Weights of a small segmentation model: encoder depths [3, 6, 3], trained on single toy objects rendered from many sides on busy backdrops.
Rows from block 4 of the decoder, named by matrix and row number. Each number is 200 + 40 x the weight over its row's rms, rounded and kept within 0 to 999. All counts start at 0. After the name is the row's rms in percent of the matrix's.
# conv: 3x3 conv (decoder.decb.0.1.conv.weight, 96x96x3x3), inputs 0-7, a 3x3 kernel for each
conv.0,093,158,220,275,206,214,260,167,201,195,195,229,233,177,221,219,176,231,197,191,188,200,229,136,142,262,184,154,177,203,165,193,177,229,262,249,260,148,148,215,153,135,221,228,238,205,210,174,181,156,260,182,36,235,164,223,162,222,297,266,188,226,248,169,159,227,164,176,236,195,73,283,202
conv.1,105,255,242,161,141,170,159,146,210,222,167,191,275,183,186,228,146,145,160,231,210,147,195,196,179,174,178,189,193,202,155,163,172,150,167,183,137,171,166,168,241,224,190,201,214,210,189,252,162,134,250,150,249,255,191,152,157,170,225,259,248,155,177,209,207,189,146,193,238,208,219,194,111
conv.2,093,215,131,239,220,36,316,171,190,332,178,207,236,166,184,212,178,170,146,224,173,157,210,181,161,237,254,166,256,220,177,144,96,120,131,169,124,170,174,165,177,159,168,228,253,230,187,150,174,194,145,188,184,148,178,208,149,166,128,168,276,185,242,200,258,236,153,244,206,174,183,247,206
conv.3,101,265,211,191,283,298,142,235,277,92,194,205,188,188,199,199,173,189,183,225,145,129,273,235,222,248,192,243,285,220,216,273,243,154,239,280,191,146,161,182,170,186,152,205,224,228,200,172,232,204,192,285,231,159,240,223,196,152,229,203,194,117,142,185,193,181,183,228,200,216,190,196,223
conv.4,097,233,221,211,236,166,120,238,180,269,248,200,188,196,196,195,184,245,232,181,170,152,218,200,187,295,262,225,248,301,182,238,254,169,153,198,191,242,209,237,176,157,162,204,201,173,219,176,187,245,131,129,214,143,144,191,163,149,271,240,199,147,182,230,215,250,183,215,157,201,206,230,213
conv.5,100,231,236,219,172,247,195,160,218,244,288,295,259,292,285,245,162,193,220,155,186,194,145,162,142,124,126,146,238,153,180,267,222,201,289,299,194,220,233,179,183,195,179,98,113,127,130,183,202,209,187,206,169,168,206,182,192,174,131,134,163,273,205,242,250,225,218,234,183,135,184,179,179
conv.6,107,289,151,87,317,165,110,260,260,192,188,185,181,150,175,192,167,146,185,194,197,219,186,179,152,141,139,112,237,211,185,223,174,199,206,151,214,233,163,182,288,203,104,320,238,152,221,218,199,211,191,194,175,166,194,201,240,198,131,186,187,156,281,304,202,180,181,182,157,151,190,148,200
conv.7,099,204,261,245,194,226,146,149,225,60,171,196,254,210,185,213,217,202,211,182,138,220,151,152,244,214,233,175,238,252,179,208,188,202,261,273,291,214,166,129,153,152,136,134,176,213,170,156,197,159,156,150,161,141,182,118,208,220,208,297,257,189,160,187,207,184,168,196,148,123,190,153,115
conv.8,101,261,220,183,269,151,153,268,265,200,192,177,224,211,186,243,194,174,212,168,106,158,194,137,161,261,195,164,174,221,222,186,166,128,191,212,162,164,237,199,178,225,173,183,265,203,209,219,274,153,167,221,167,223,239,176,202,211,203,159,179,307,216,92,213,210,176,191,221,224,243,244,243
conv.9,100,206,208,178,244,172,224,269,100,191,231,235,220,179,169,183,264,223,216,212,215,157,216,207,156,166,153,178,184,156,102,205,195,126,237,249,176,274,293,210,186,226,210,129,153,164,170,215,242,149,127,163,153,196,178,235,175,204,204,166,137,121,135,209,212,174,163,186,175,199,196,200,214
conv.10,100,155,87,133,228,187,217,232,248,241,186,168,171,204,171,158,234,204,211,130,155,166,144,165,168,127,227,208,176,189,194,218,225,195,156,154,187,184,178,172,182,157,141,169,191,199,223,222,244,215,201,276,224,195,245,124,167,108,142,209,144,276,296,222,216,198,164,205,182,172,224,201,223
conv.11,099,133,140,180,281,148,213,263,197,208,203,228,256,236,216,227,220,204,193,148,197,280,155,199,282,230,232,251,198,296,242,132,208,195,127,189,180,238,185,156,250,184,118,165,211,217,205,221,224,196,172,213,171,140,159,275,235,210,164,198,257,74,92,202,168,190,133,175,175,140,217,166,177
conv.12,099,139,284,178,128,264,202,108,222,215,163,157,188,194,168,164,197,176,161,203,221,181,208,198,160,212,201,157,215,136,236,226,165,223,212,167,166,214,206,222,224,161,146,196,138,109,158,198,135,179,206,184,199,154,142,223,242,200,232,238,269,251,198,204,81,151,242,109,210,172,159,215,171
conv.13,096,132,206,164,48,300,212,106,221,149,135,177,183,126,163,157,138,158,168,231,184,165,205,182,148,216,218,200,132,162,249,233,225,186,198,198,153,192,279,237,175,216,213,200,193,173,208,137,143,225,204,157,207,183,190,136,149,254,129,313,253,204,189,176,212,176,214,238,189,197,205,261,154
conv.14,097,167,156,164,164,187,178,235,157,184,163,170,183,274,201,139,287,226,180,173,173,240,189,214,260,237,240,265,201,219,223,219,227,207,209,235,180,233,228,172,270,278,211,135,163,162,148,200,178,205,172,189,211,184,206,184,166,226,178,185,207,166,255,303,197,169,128,181,179,157,172,243,196
conv.15,097,149,192,181,81,218,201,184,132,134,202,251,219,225,242,217,249,190,185,110,146,234,155,231,252,165,241,228,196,222,203,219,243,259,237,209,273,159,208,137,199,207,143,189,226,192,180,250,234,192,150,208,201,175,199,205,277,171,207,262,124,180,106,230,168,168,148,216,129,170,222,234,293
conv.16,099,171,221,198,223,246,261,213,185,241,235,199,200,264,203,189,269,223,196,211,171,164,269,237,210,213,240,289,188,196,278,221,210,236,187,145,137,191,231,235,234,226,191,176,151,176,191,157,152,239,211,208,213,248,223,202,212,288,155,91,209,208,195,176,219,152,211,166,169,219,162,142,164
conv.17,097,221,196,185,186,213,228,201,218,206,196,196,157,231,195,181,220,199,201,211,204,168,216,170,162,260,203,170,208,190,164,163,162,186,203,191,120,226,182,233,246,237,260,202,168,191,175,169,134,204,199,163,179,161,124,289,260,223,216,234,240,129,110,109,163,157,174,137,150,184,191,280,248
conv.18,094,170,79,189,230,162,207,185,93,192,252,234,219,196,179,173,225,169,148,233,217,203,195,207,243,225,223,195,267,229,264,273,178,228,236,168,193,237,212,157,196,191,146,177,199,212,240,265,271,209,234,217,142,270,189,194,219,229,69,95,192,223,187,239,199,166,161,180,160,174,149,136,134
conv.19,101,142,200,183,185,212,142,131,118,154,155,162,212,148,152,158,178,185,205,155,263,150,186,241,148,197,219,165,180,178,166,321,227,154,218,181,144,225,157,189,214,158,183,184,170,200,180,228,232,166,194,221,223,175,167,269,171,129,195,140,165,348,235,170,189,186,242,270,282,223,226,240,166
conv.20,106,300,228,230,251,141,184,206,109,126,168,134,170,203,144,202,254,230,235,106,183,203,183,223,168,326,290,131,173,171,175,264,130,149,283,165,116,222,252,194,203,253,242,145,257,279,209,194,209,218,156,167,146,154,198,147,187,195,129,185,257,291,186,158,178,228,194,177,192,200,156,207,216
conv.21,092,232,168,256,166,146,235,137,192,285,176,157,174,144,180,235,142,172,202,113,197,247,133,208,221,170,232,244,234,260,222,183,130,251,189,162,179,233,204,227,236,224,206,197,176,206,231,210,250,202,188,258,171,198,250,195,219,245,129,132,229,201,197,311,172,189,175,178,102,189,183,171,230
conv.22,100,199,179,147,255,210,155,237,231,171,207,180,198,201,215,234,148,207,224,244,162,173,242,181,227,220,188,228,202,157,229,204,214,263,171,210,224,202,198,148,196,225,225,218,221,191,177,245,161,134,315,148,223,196,172,174,136,193,229,134,160,282,286,270,198,172,182,174,242,233,190,258,203
conv.23,098,187,197,204,223,199,135,262,355,130,152,197,212,197,206,198,180,183,162,210,244,202,184,201,186,101,142,139,218,200,183,165,164,206,190,153,209,130,160,178,205,178,221,217,146,184,211,211,164,171,198,148,196,165,163,154,148,213,139,179,215,190,191,163,169,188,184,191,224,226,211,177,173
conv.24,102,229,237,146,135,267,217,147,165,164,190,245,205,138,206,199,158,202,215,151,167,199,173,201,217,160,200,219,211,184,227,175,182,238,125,156,209,186,150,173,232,177,189,186,185,231,181,228,249,209,171,217,249,153,165,186,210,157,154,271,206,100,235,237,133,164,214,139,155,167,147,188,157
conv.25,096,143,213,196,212,239,234,204,205,131,185,176,185,250,199,165,257,262,185,184,219,203,180,193,186,172,188,197,174,218,279,204,176,186,177,172,146,203,156,145,153,117,158,140,130,208,222,210,163,216,229,215,212,182,165,123,163,171,141,111,168,249,222,188,219,191,192,163,217,204,144,220,238
conv.26,096,179,220,108,158,164,245,212,123,178,169,191,204,156,145,190,207,181,153,220,211,182,247,289,232,166,189,211,295,236,206,348,277,219,253,179,156,227,183,185,260,233,156,239,270,179,153,283,123,133,291,136,185,285,196,215,145,275,377,200,172,161,193,280,151,126,231,168,164,236,200,251,232
conv.27,102,177,172,139,130,185,318,220,99,303,166,184,189,207,197,162,287,223,192,190,168,194,115,151,178,138,158,189,190,115,196,200,200,157,199,245,266,180,202,155,150,190,164,148,189,221,251,239,162,215,238,183,186,226,220,258,174,188,280,181,204,241,123,163,200,183,197,204,187,203,185,124,197
conv.28,098,224,250,226,226,265,175,154,197,211,115,175,171,178,176,155,146,157,149,168,253,219,164,234,173,113,181,132,149,170,166,184,172,202,176,176,179,157,258,220,233,250,211,210,229,215,156,219,177,181,238,212,219,136,181,226,243,131,160,238,224,230,174,179,179,246,208,217,171,180,148,151,166
conv.29,098,191,189,183,181,77,194,188,110,262,198,218,236,185,168,170,206,215,189,185,229,185,227,215,124,246,217,126,154,127,156,151,159,172,234,168,241,203,157,191,198,194,249,212,144,203,178,211,226,210,201,192,242,210,195,203,185,215,112,75,240,213,210,178,229,211,166,250,211,168,221,195,210
conv.30,101,162,204,189,211,145,174,217,266,176,175,211,196,199,247,266,223,218,210,149,157,137,144,162,235,191,212,218,229,212,175,192,215,203,168,182,228,153,154,180,169,140,167,141,186,234,199,207,205,173,184,198,178,218,190,192,190,229,154,146,230,141,154,148,165,137,134,161,206,183,195,225,187
conv.31,097,289,260,236,154,299,187,221,320,166,258,219,173,220,278,249,200,224,223,186,205,271,180,225,219,184,185,139,134,177,175,205,232,237,226,224,247,255,161,197,297,186,231,238,125,169,180,258,228,157,213,204,248,232,157,195,189,154,266,309,261,111,114,132,237,159,166,274,221,213,165,195,231
conv.32,102,201,230,96,195,275,140,211,200,107,266,280,269,216,270,249,148,159,212,268,170,112,249,199,219,206,208,247,182,165,136,236,272,165,203,227,149,118,134,258,154,103,162,184,157,177,214,188,178,183,156,174,221,166,179,124,135,194,295,214,210,210,215,176,195,166,148,195,212,171,158,197,183
conv.33,101,152,323,147,152,340,232,191,155,224,230,195,180,253,259,269,147,188,200,180,236,150,246,330,244,242,223,183,289,229,257,236,182,163,196,165,154,150,154,169,181,169,193,205,203,165,191,182,173,199,222,211,158,212,194,102,162,160,312,236,145,213,226,169,199,178,214,192,298,211,172,235,164
conv.34,098,263,218,225,213,161,181,149,135,200,215,223,248,177,198,225,165,194,200,188,205,211,175,227,250,176,211,252,206,221,239,270,202,180,320,158,193,122,141,192,187,212,190,240,195,170,197,146,209,227,71,201,157,117,206,222,277,214,187,167,187,189,210,225,163,196,189,174,165,144,251,216,262
conv.35,101,259,163,179,169,179,234,173,241,264,184,160,165,214,211,238,181,194,205,237,152,134,174,106,119,159,152,173,181,211,202,190,203,196,182,175,208,205,243,175,212,235,143,108,196,205,163,217,192,207,252,243,171,194,222,225,164,163,214,166,177,164,85,74,178,187,216,266,209,213,218,195,197
conv.36,105,99,163,195,130,123,203,248,217,187,177,191,189,150,204,243,130,190,240,221,161,180,177,174,209,159,226,213,199,191,180,181,177,219,143,117,170,215,220,150,243,232,219,288,231,230,195,229,208,196,191,189,201,155,201,168,251,176,207,220,182,122,163,193,203,156,174,212,232,272,227,237,226
conv.37,102,235,225,135,204,175,173,180,191,178,202,208,153,242,256,238,156,167,210,182,148,202,111,146,218,146,203,223,134,175,213,211,216,228,263,220,263,202,167,189,172,185,225,181,234,259,246,260,230,265,227,147,232,184,183,197,174,133,171,209,161,181,198,144,290,260,207,251,300,247,214,213,224
conv.38,099,201,193,205,210,210,161,245,237,167,239,251,227,210,190,152,218,220,168,195,184,237,210,165,235,217,170,200,84,202,187,169,197,234,156,197,240,184,227,253,168,221,254,215,191,212,189,181,173,171,181,195,208,204,223,228,246,240,196,167,214,199,134,158,164,194,221,179,184,244,254,236,234
conv.39,094,122,150,228,101,144,170,178,128,199,174,205,199,195,202,209,138,148,187,190,187,189,240,232,181,230,195,177,106,190,183,192,223,241,227,224,185,190,226,239,185,260,303,190,182,208,204,236,173,182,171,180,187,166,219,176,195,204,152,199,154,180,233,214,188,124,174,270,156,236,182,146,160
conv.40,094,205,234,172,153,97,219,188,90,252,184,196,154,200,192,153,232,204,165,169,217,157,235,215,173,232,193,137,222,262,206,230,231,207,264,216,204,227,264,238,213,212,207,139,215,269,222,181,173,240,203,209,231,207,197,152,244,253,103,163,280,146,167,213,202,194,188,112,227,224,217,246,288
conv.41,103,232,252,270,176,232,220,138,211,226,230,232,207,257,239,186,231,230,162,246,190,147,206,177,162,201,198,206,110,123,140,118,121,117,162,208,151,224,147,206,175,170,155,139,183,144,185,201,194,200,206,155,206,170,158,282,271,248,243,247,198,209,180,160,188,183,187,182,195,194,184,216,206
conv.42,096,260,236,215,196,153,210,207,137,156,183,160,155,225,209,193,217,170,174,183,194,229,179,169,231,257,228,237,252,236,161,279,234,235,194,199,245,233,240,216,195,255,256,179,208,233,217,208,231,230,228,207,217,191,183,165,146,128,148,190,272,147,209,268,219,243,212,225,225,172,238,146,181
conv.43,097,191,249,201,209,194,174,172,254,145,275,286,232,243,233,211,254,240,188,205,223,195,214,238,251,200,155,173,186,193,233,155,199,219,235,282,247,136,176,208,187,195,222,159,156,203,199,184,228,198,184,196,209,216,173,185,152,191,238,243,211,109,133,194,190,219,232,174,182,263,209,155,133
conv.44,106,188,209,153,147,172,174,229,246,200,196,230,184,216,248,219,245,231,266,238,232,222,164,165,173,68,51,127,130,137,124,68,135,144,135,111,129,203,316,254,203,271,245,193,189,207,186,224,223,193,191,218,177,181,195,207,251,235,217,261,247,112,161,199,172,175,183,179,160,158,176,102,153
conv.45,097,175,208,238,220,232,160,151,226,211,218,179,167,182,200,170,174,171,173,205,192,209,195,223,248,212,229,220,225,183,158,165,131,145,193,163,186,240,179,153,237,326,140,219,245,167,257,153,169,177,333,97,253,299,98,99,205,209,197,139,248,186,257,240,212,144,146,224,226,147,219,255,197
conv.46,099,285,215,170,249,138,211,277,149,160,178,161,167,241,186,176,265,216,174,269,214,197,293,240,212,251,181,196,147,184,211,134,180,160,185,161,164,217,208,137,200,242,133,168,182,172,183,251,225,141,263,226,156,248,190,199,154,209,184,156,209,164,119,161,173,176,165,212,190,173,211,179,178
conv.47,095,142,179,220,160,209,228,158,203,295,151,183,208,173,190,200,187,186,192,224,173,170,195,177,185,204,183,207,162,196,174,215,214,112,215,214,196,256,168,93,260,150,122,273,195,224,199,206,193,175,206,195,195,199,208,214,228,206,257,280,207,239,284,194,225,181,208,246,225,237,237,187,218
conv.48,101,159,191,269,124,109,163,165,185,146,234,222,242,193,194,210,150,169,184,255,249,234,228,188,208,176,165,189,224,246,225,198,237,228,147,186,216,223,123,165,231,111,138,224,105,86,148,129,208,157,157,184,195,194,184,214,159,141,218,233,214,205,173,191,154,182,213,198,156,235,158,174,156
conv.49,100,199,143,182,312,227,112,150,211,136,188,173,155,240,191,207,248,237,233,242,276,231,166,222,206,170,182,171,204,267,259,146,162,159,203,184,166,236,228,197,268,217,204,168,213,243,154,173,146,185,246,177,147,204,172,158,153,171,190,181,242,267,182,268,198,170,209,206,139,100,155,239,156
conv.50,106,228,177,263,229,223,264,220,208,225,185,175,153,196,208,181,184,210,192,209,225,203,207,225,240,195,212,237,162,162,148,186,223,219,195,218,217,141,142,80,169,203,211,161,225,305,202,235,217,140,139,207,176,137,156,241,212,180,177,202,206,122,149,174,204,186,157,242,190,188,260,267,257
conv.51,099,222,191,92,229,372,118,140,276,170,197,206,165,198,231,209,210,196,186,171,240,237,181,208,199,136,197,224,224,190,220,285,200,177,211,247,238,305,262,171,234,234,225,211,177,193,173,174,268,154,163,258,236,148,144,226,248,170,242,172,144,235,222,224,114,149,204,212,215,238,226,235,231
conv.52,103,192,237,287,176,202,217,241,224,189,311,309,273,169,164,155,126,108,128,219,184,229,197,182,197,236,243,239,249,191,171,235,191,198,227,170,173,184,225,262,184,227,282,214,238,246,204,249,287,196,225,237,219,231,247,191,205,242,204,204,187,204,215,209,200,198,184,183,218,198,208,206,175
conv.53,101,217,218,196,278,280,202,192,211,172,184,188,200,190,167,142,228,234,203,207,174,195,147,180,215,175,185,177,160,181,163,170,190,144,143,226,206,95,161,169,115,149,205,175,176,239,161,299,220,203,229,175,251,134,176,218,233,209,138,156,177,191,171,136,222,215,218,216,204,144,219,263,163
conv.54,097,229,164,176,250,207,111,116,195,214,201,169,168,275,253,207,264,241,183,202,199,109,276,289,179,270,190,207,179,180,222,193,174,202,159,144,166,218,214,174,214,227,226,194,176,231,213,195,155,195,184,140,190,257,131,64,180,187,202,243,309,181,189,260,151,166,223,209,195,215,169,167,155
conv.55,101,162,164,190,202,218,196,219,130,193,228,202,213,195,212,222,149,175,218,137,189,202,153,213,214,192,226,183,235,181,103,180,159,116,124,133,133,241,142,85,219,216,206,241,241,261,179,176,221,179,218,278,141,213,238,202,243,83,228,247,140,181,212,179,191,191,208,220,177,167,237,195,207
conv.56,101,125,176,165,120,208,164,129,210,162,200,190,162,173,186,129,231,255,160,242,194,196,197,179,223,190,160,213,194,207,171,110,195,199,164,211,267,158,144,178,143,129,157,180,164,217,183,199,209,178,164,191,172,164,216,112,175,197,153,130,206,162,191,262,154,190,180,137,198,179,170,184,210
conv.57,105,178,205,219,221,242,203,175,144,282,146,188,260,134,170,252,143,159,207,166,194,243,195,231,216,200,183,192,107,181,235,197,229,233,172,167,183,138,141,231,155,167,206,209,217,193,243,175,192,220,209,204,239,249,206,146,234,279,201,153,227,271,243,289,181,153,189,294,279,243,167,225,198
conv.58,097,287,192,176,271,133,200,195,162,272,224,239,259,174,189,222,198,212,223,198,212,162,216,154,163,245,218,191,230,196,195,222,176,188,225,192,171,132,164,217,140,162,224,183,153,183,212,206,204,169,187,193,197,208,203,163,119,225,166,188,285,199,170,153,206,209,225,222,277,177,246,221,155
conv.59,105,209,268,217,238,229,153,195,204,190,188,158,140,215,156,179,198,170,174,189,202,201,145,173,203,109,158,263,152,156,181,225,208,217,262,217,173,205,243,301,182,219,237,170,202,180,195,205,170,181,182,163,174,212,195,277,163,159,244,189,243,217,192,248,226,185,160,184,186,215,166,212,229
conv.60,103,212,211,200,303,240,196,248,198,237,225,201,252,191,236,277,175,223,208,219,216,221,210,174,206,183,199,237,148,182,221,128,175,252,196,180,215,192,176,202,159,227,231,168,228,210,196,210,216,185,219,285,157,282,222,172,234,252,204,197,308,205,248,232,304,172,177,226,199,238,197,221,178
conv.61,096,207,208,182,196,224,251,198,206,178,186,213,266,211,203,191,257,184,126,289,193,223,242,163,205,177,187,236,218,251,257,205,194,210,234,190,167,133,98,225,214,136,192,183,163,152,173,225,118,194,196,161,181,143,201,250,178,203,166,199,176,181,150,130,211,146,198,239,206,169,214,158,220
conv.62,103,281,249,239,237,170,203,228,147,171,234,237,184,136,185,222,189,238,289,210,269,246,184,270,260,215,235,223,230,170,150,192,188,166,181,251,275,263,195,144,204,184,154,165,168,185,191,194,224,152,156,206,150,201,194,253,206,169,267,301,195,120,172,169,211,173,162,175,188,185,159,161,172
conv.63,102,225,167,187,278,253,216,150,270,301,196,192,169,259,296,233,265,275,243,159,146,173,188,176,169,258,199,145,170,235,178,185,159,171,194,218,209,155,170,173,180,175,182,242,286,270,179,208,208,174,180,194,223,248,165,185,226,224,198,228,167,199,172,155,145,163,198,297,241,216,301,264,275
conv.64,098,243,197,203,205,162,171,158,89,245,163,127,172,156,153,198,156,145,187,202,192,241,181,139,178,231,234,225,217,231,178,209,212,131,192,197,184,228,207,187,168,161,140,110,156,135,224,246,260,191,225,214,141,198,194,204,208,196,164,185,289,154,175,248,167,179,177,234,230,218,238,228,226
conv.65,098,159,165,218,177,300,169,153,258,217,153,172,156,220,250,206,235,223,176,196,196,223,170,181,238,208,176,201,222,143,179,173,211,160,122,250,226,214,159,142,197,202,106,165,199,196,210,193,209,210,239,142,166,257,181,197,201,236,296,207,198,296,270,194,169,192,168,213,144,131,185,203,219
conv.66,097,245,214,193,272,152,165,251,295,140,201,179,177,194,175,160,243,248,197,306,289,249,204,243,281,101,151,225,202,207,172,223,202,204,254,229,230,196,213,228,199,202,248,177,147,217,211,228,178,223,261,201,192,246,215,164,171,263,140,126,177,168,125,189,195,202,225,209,216,200,241,209,182
conv.67,101,238,222,198,157,195,208,114,183,173,233,217,217,201,209,240,175,195,220,193,172,202,185,199,213,184,197,191,127,123,186,133,98,131,213,138,147,172,190,185,242,233,198,259,236,207,194,220,200,226,206,207,164,194,221,215,292,327,216,293,266,107,155,167,193,215,165,201,172,206,258,185,279
conv.68,100,134,223,180,213,256,122,140,93,175,243,213,218,240,230,191,201,244,255,160,169,166,154,167,185,271,233,260,222,191,174,171,228,154,175,252,186,192,175,187,193,179,182,235,188,91,222,210,182,190,174,147,186,205,222,156,200,268,190,185,180,236,242,170,199,233,205,220,270,221,179,230,228
conv.69,097,169,264,154,141,394,95,138,272,97,229,272,258,259,247,209,219,161,106,164,242,237,187,209,202,197,169,205,218,225,241,143,140,143,188,218,197,336,229,187,257,253,243,211,278,211,206,216,149,221,198,177,229,197,171,186,205,276,90,166,214,156,191,248,273,188,164,227,196,214,200,229,185
conv.70,097,191,311,206,189,181,261,240,129,134,150,186,142,220,273,278,240,254,236,229,250,183,206,182,170,191,179,192,209,187,164,185,218,266,262,184,259,213,217,213,209,189,271,176,190,236,203,158,183,197,153,231,228,197,177,198,225,219,195,208,184,116,111,155,210,182,224,197,336,315,170,215,190
conv.71,097,160,281,221,216,229,283,143,221,263,224,237,280,174,202,223,212,219,234,169,196,182,217,188,119,292,220,148,238,216,69,235,225,172,210,204,184,219,244,186,170,219,152,186,226,160,171,192,180,174,216,178,173,171,160,195,144,164,122,186,222,230,167,156,191,257,199,245,287,165,247,188,164
conv.72,098,194,199,230,158,158,235,151,245,192,194,176,178,220,215,208,211,236,256,209,217,181,209,197,199,180,169,219,241,180,185,243,256,216,213,254,218,202,234,196,204,214,183,242,228,233,176,233,249,215,249,244,216,226,207,212,188,238,156,196,218,171,225,221,202,234,195,121,209,183,172,242,243
conv.73,107,201,177,175,156,201,224,177,92,128,238,195,143,251,221,202,242,204,188,212,280,267,221,229,268,209,246,254,251,211,218,140,109,128,221,177,261,208,243,213,203,207,208,194,200,243,186,206,218,171,162,183,142,164,198,227,141,184,187,209,188,144,202,218,242,183,157,183,162,163,217,179,175
conv.74,104,204,177,168,202,151,155,260,209,163,184,227,216,147,195,208,180,188,216,196,186,198,193,200,180,171,236,220,180,218,242,163,194,178,165,166,112,198,252,168,120,258,195,184,223,218,186,214,191,187,215,201,166,244,262,171,157,251,179,159,167,171,190,165,221,180,127,228,226,147,283,229,95
conv.75,106,217,191,187,283,296,147,125,167,180,241,215,201,183,171,161,117,139,145,225,240,178,203,160,163,198,120,145,175,208,182,191,230,152,177,243,159,229,142,156,205,170,205,177,152,188,278,292,202,225,201,153,187,225,210,180,120,129,214,187,210,235,227,286,211,142,165,193,202,228,179,215,208
conv.76,098,278,181,137,225,183,138,161,312,213,182,211,184,201,283,243,158,191,164,116,172,153,146,160,137,176,142,183,198,148,205,252,144,193,192,168,215,201,187,171,198,226,271,150,181,211,236,174,237,212,207,191,221,189,117,275,205,210,143,211,258,143,221,163,185,216,178,235,216,184,209,118,183
conv.77,101,320,234,179,168,123,212,145,143,264,254,205,201,243,216,231,247,211,226,240,208,197,287,213,202,163,153,191,206,233,281,192,201,289,111,125,192,252,236,146,290,273,236,237,213,191,182,186,207,166,197,249,191,189,214,247,213,224,192,212,204,148,221,138,151,132,126,254,234,200,206,189,157
conv.78,110,179,228,198,127,154,184,123,204,206,187,215,182,195,247,212,220,258,234,296,293,193,226,267,233,206,236,253,188,204,205,183,198,176,117,189,171,145,187,195,208,242,236,201,180,233,154,162,136,193,219,222,187,180,184,171,203,203,115,215,211,173,196,220,172,191,189,148,166,116,185,165,135
conv.79,101,162,197,241,178,197,229,173,200,190,138,187,221,190,247,258,207,207,201,270,229,231,276,225,187,203,215,153,149,173,226,167,163,203,193,169,201,199,149,223,220,121,138,191,218,229,211,211,197,195,152,190,142,227,217,232,206,201,156,174,174,177,189,149,193,169,214,247,214,171,170,197,215
conv.80,099,157,219,221,176,299,206,124,174,341,269,212,216,196,161,159,211,177,181,242,269,205,231,243,172,246,225,181,174,179,180,148,162,161,97,153,221,85,179,220,178,158,121,196,143,155,213,228,150,201,213,186,195,188,182,170,170,172,295,159,123,243,280,181,214,182,230,176,188,188,152,223,238
conv.81,096,209,259,302,212,184,142,258,222,153,174,184,195,176,173,175,125,145,157,187,187,214,167,199,190,101,90,100,202,158,82,241,185,183,185,205,224,141,188,188,159,204,211,214,202,143,225,193,152,229,182,140,190,212,171,189,163,207,233,185,136,148,84,93,215,220,150,260,223,161,146,150,118
conv.82,099,265,235,170,188,187,319,229,93,134,186,206,170,233,275,233,201,206,193,238,249,213,239,242,190,192,181,149,190,213,184,194,260,101,177,203,108,215,230,235,215,179,166,182,187,176,225,211,158,252,204,215,267,224,219,166,167,219,230,163,155,117,215,265,129,161,125,137,288,225,102,140,239
conv.83,094,170,168,220,194,198,171,198,189,138,173,195,215,129,128,170,186,160,218,229,126,177,245,195,239,257,240,237,185,203,229,170,229,167,175,245,204,226,207,222,218,216,265,184,238,218,176,186,262,194,156,213,230,205,181,123,200,251,203,220,151,174,211,196,123,135,222,108,231,250,166,227,247
conv.84,103,207,242,258,204,158,173,223,140,122,142,208,209,179,204,241,159,189,249,187,187,202,198,222,163,153,175,134,175,203,176,188,187,197,138,144,188,197,162,238,214,145,244,212,144,183,199,237,216,251,236,219,236,206,201,121,118,203,206,255,266,178,182,229,203,175,186,201,193,153,139,165,122
conv.85,098,156,174,226,216,189,282,255,231,220,132,149,153,163,207,249,129,154,196,141,178,178,207,215,154,281,216,140,356,313,299,224,202,211,225,215,231,155,178,256,170,137,195,210,178,231,218,195,202,230,189,223,208,178,226,149,242,268,141,220,216,109,143,168,205,182,159,147,207,181,164,220,226
conv.86,101,149,177,321,236,198,322,272,212,251,134,144,179,168,189,240,179,215,256,147,179,160,160,231,193,209,236,121,146,175,191,154,227,210,146,226,167,212,172,179,159,181,202,171,194,206,189,230,193,188,240,230,201,247,241,142,202,243,196,197,205,243,207,256,182,177,174,218,175,204,210,216,263
conv.87,106,168,115,146,210,96,159,210,168,137,187,154,156,245,217,227,254,233,233,148,156,173,192,155,156,263,253,226,192,195,255,243,273,283,300,263,275,146,201,203,169,218,210,161,194,190,193,219,261,189,195,231,208,210,234,132,137,137,256,255,295,304,327,213,233,213,225,158,184,174,177,183,222
conv.88,116,197,142,138,175,121,194,190,105,172,217,229,260,255,251,262,233,218,212,219,190,168,148,138,181,126,142,212,204,141,216,242,183,235,259,227,224,227,170,164,206,175,162,202,217,247,179,200,180,187,223,164,223,197,106,215,201,168,117,130,186,225,244,281,174,161,167,138,170,191,168,173,170
conv.89,099,173,186,210,243,158,144,231,202,124,221,177,153,263,238,189,210,239,208,189,181,188,233,247,223,251,234,218,193,191,253,194,170,248,188,220,194,158,175,191,164,200,190,176,171,138,200,206,231,199,212,258,196,190,258,217,201,229,233,192,207,266,169,215,176,202,138,194,174,163,212,229,149
conv.90,097,231,213,80,215,237,127,173,202,150,200,209,193,174,200,185,244,237,173,172,168,213,144,132,201,182,207,235,181,197,269,171,165,199,178,187,173,184,188,190,247,159,219,239,205,222,207,218,210,189,216,176,186,171,164,190,157,145,185,199,232,142,155,184,215,201,244,152,157,206,190,139,119
conv.91,099,280,280,121,236,259,219,214,133,259,185,215,220,193,229,249,211,229,243,187,189,221,146,162,200,151,154,175,165,143,136,165,205,188,162,164,262,211,232,206,234,312,225,193,186,228,241,280,209,235,189,183,217,171,214,196,217,208,230,175,242,238,213,224,200,234,215,216,285,246,209,220,233
conv.92,102,220,180,161,181,123,188,169,109,219,188,148,197,242,169,178,264,172,140,157,122,174,202,195,181,204,233,283,144,174,270,166,130,255,244,163,198,132,122,191,166,192,177,127,179,192,169,142,221,185,164,185,160,175,187,161,250,245,330,201,176,267,217,126,197,209,236,194,202,246,177,174,206
conv.93,102,96,228,223,180,250,217,197,207,173,191,190,156,196,221,174,249,244,217,202,174,195,147,153,191,193,208,226,252,232,197,225,238,184,183,201,160,203,264,252,157,183,211,155,146,189,193,208,226,175,249,187,124,231,159,197,194,175,226,184,151,219,178,133,274,219,189,173,142,188,155,174,161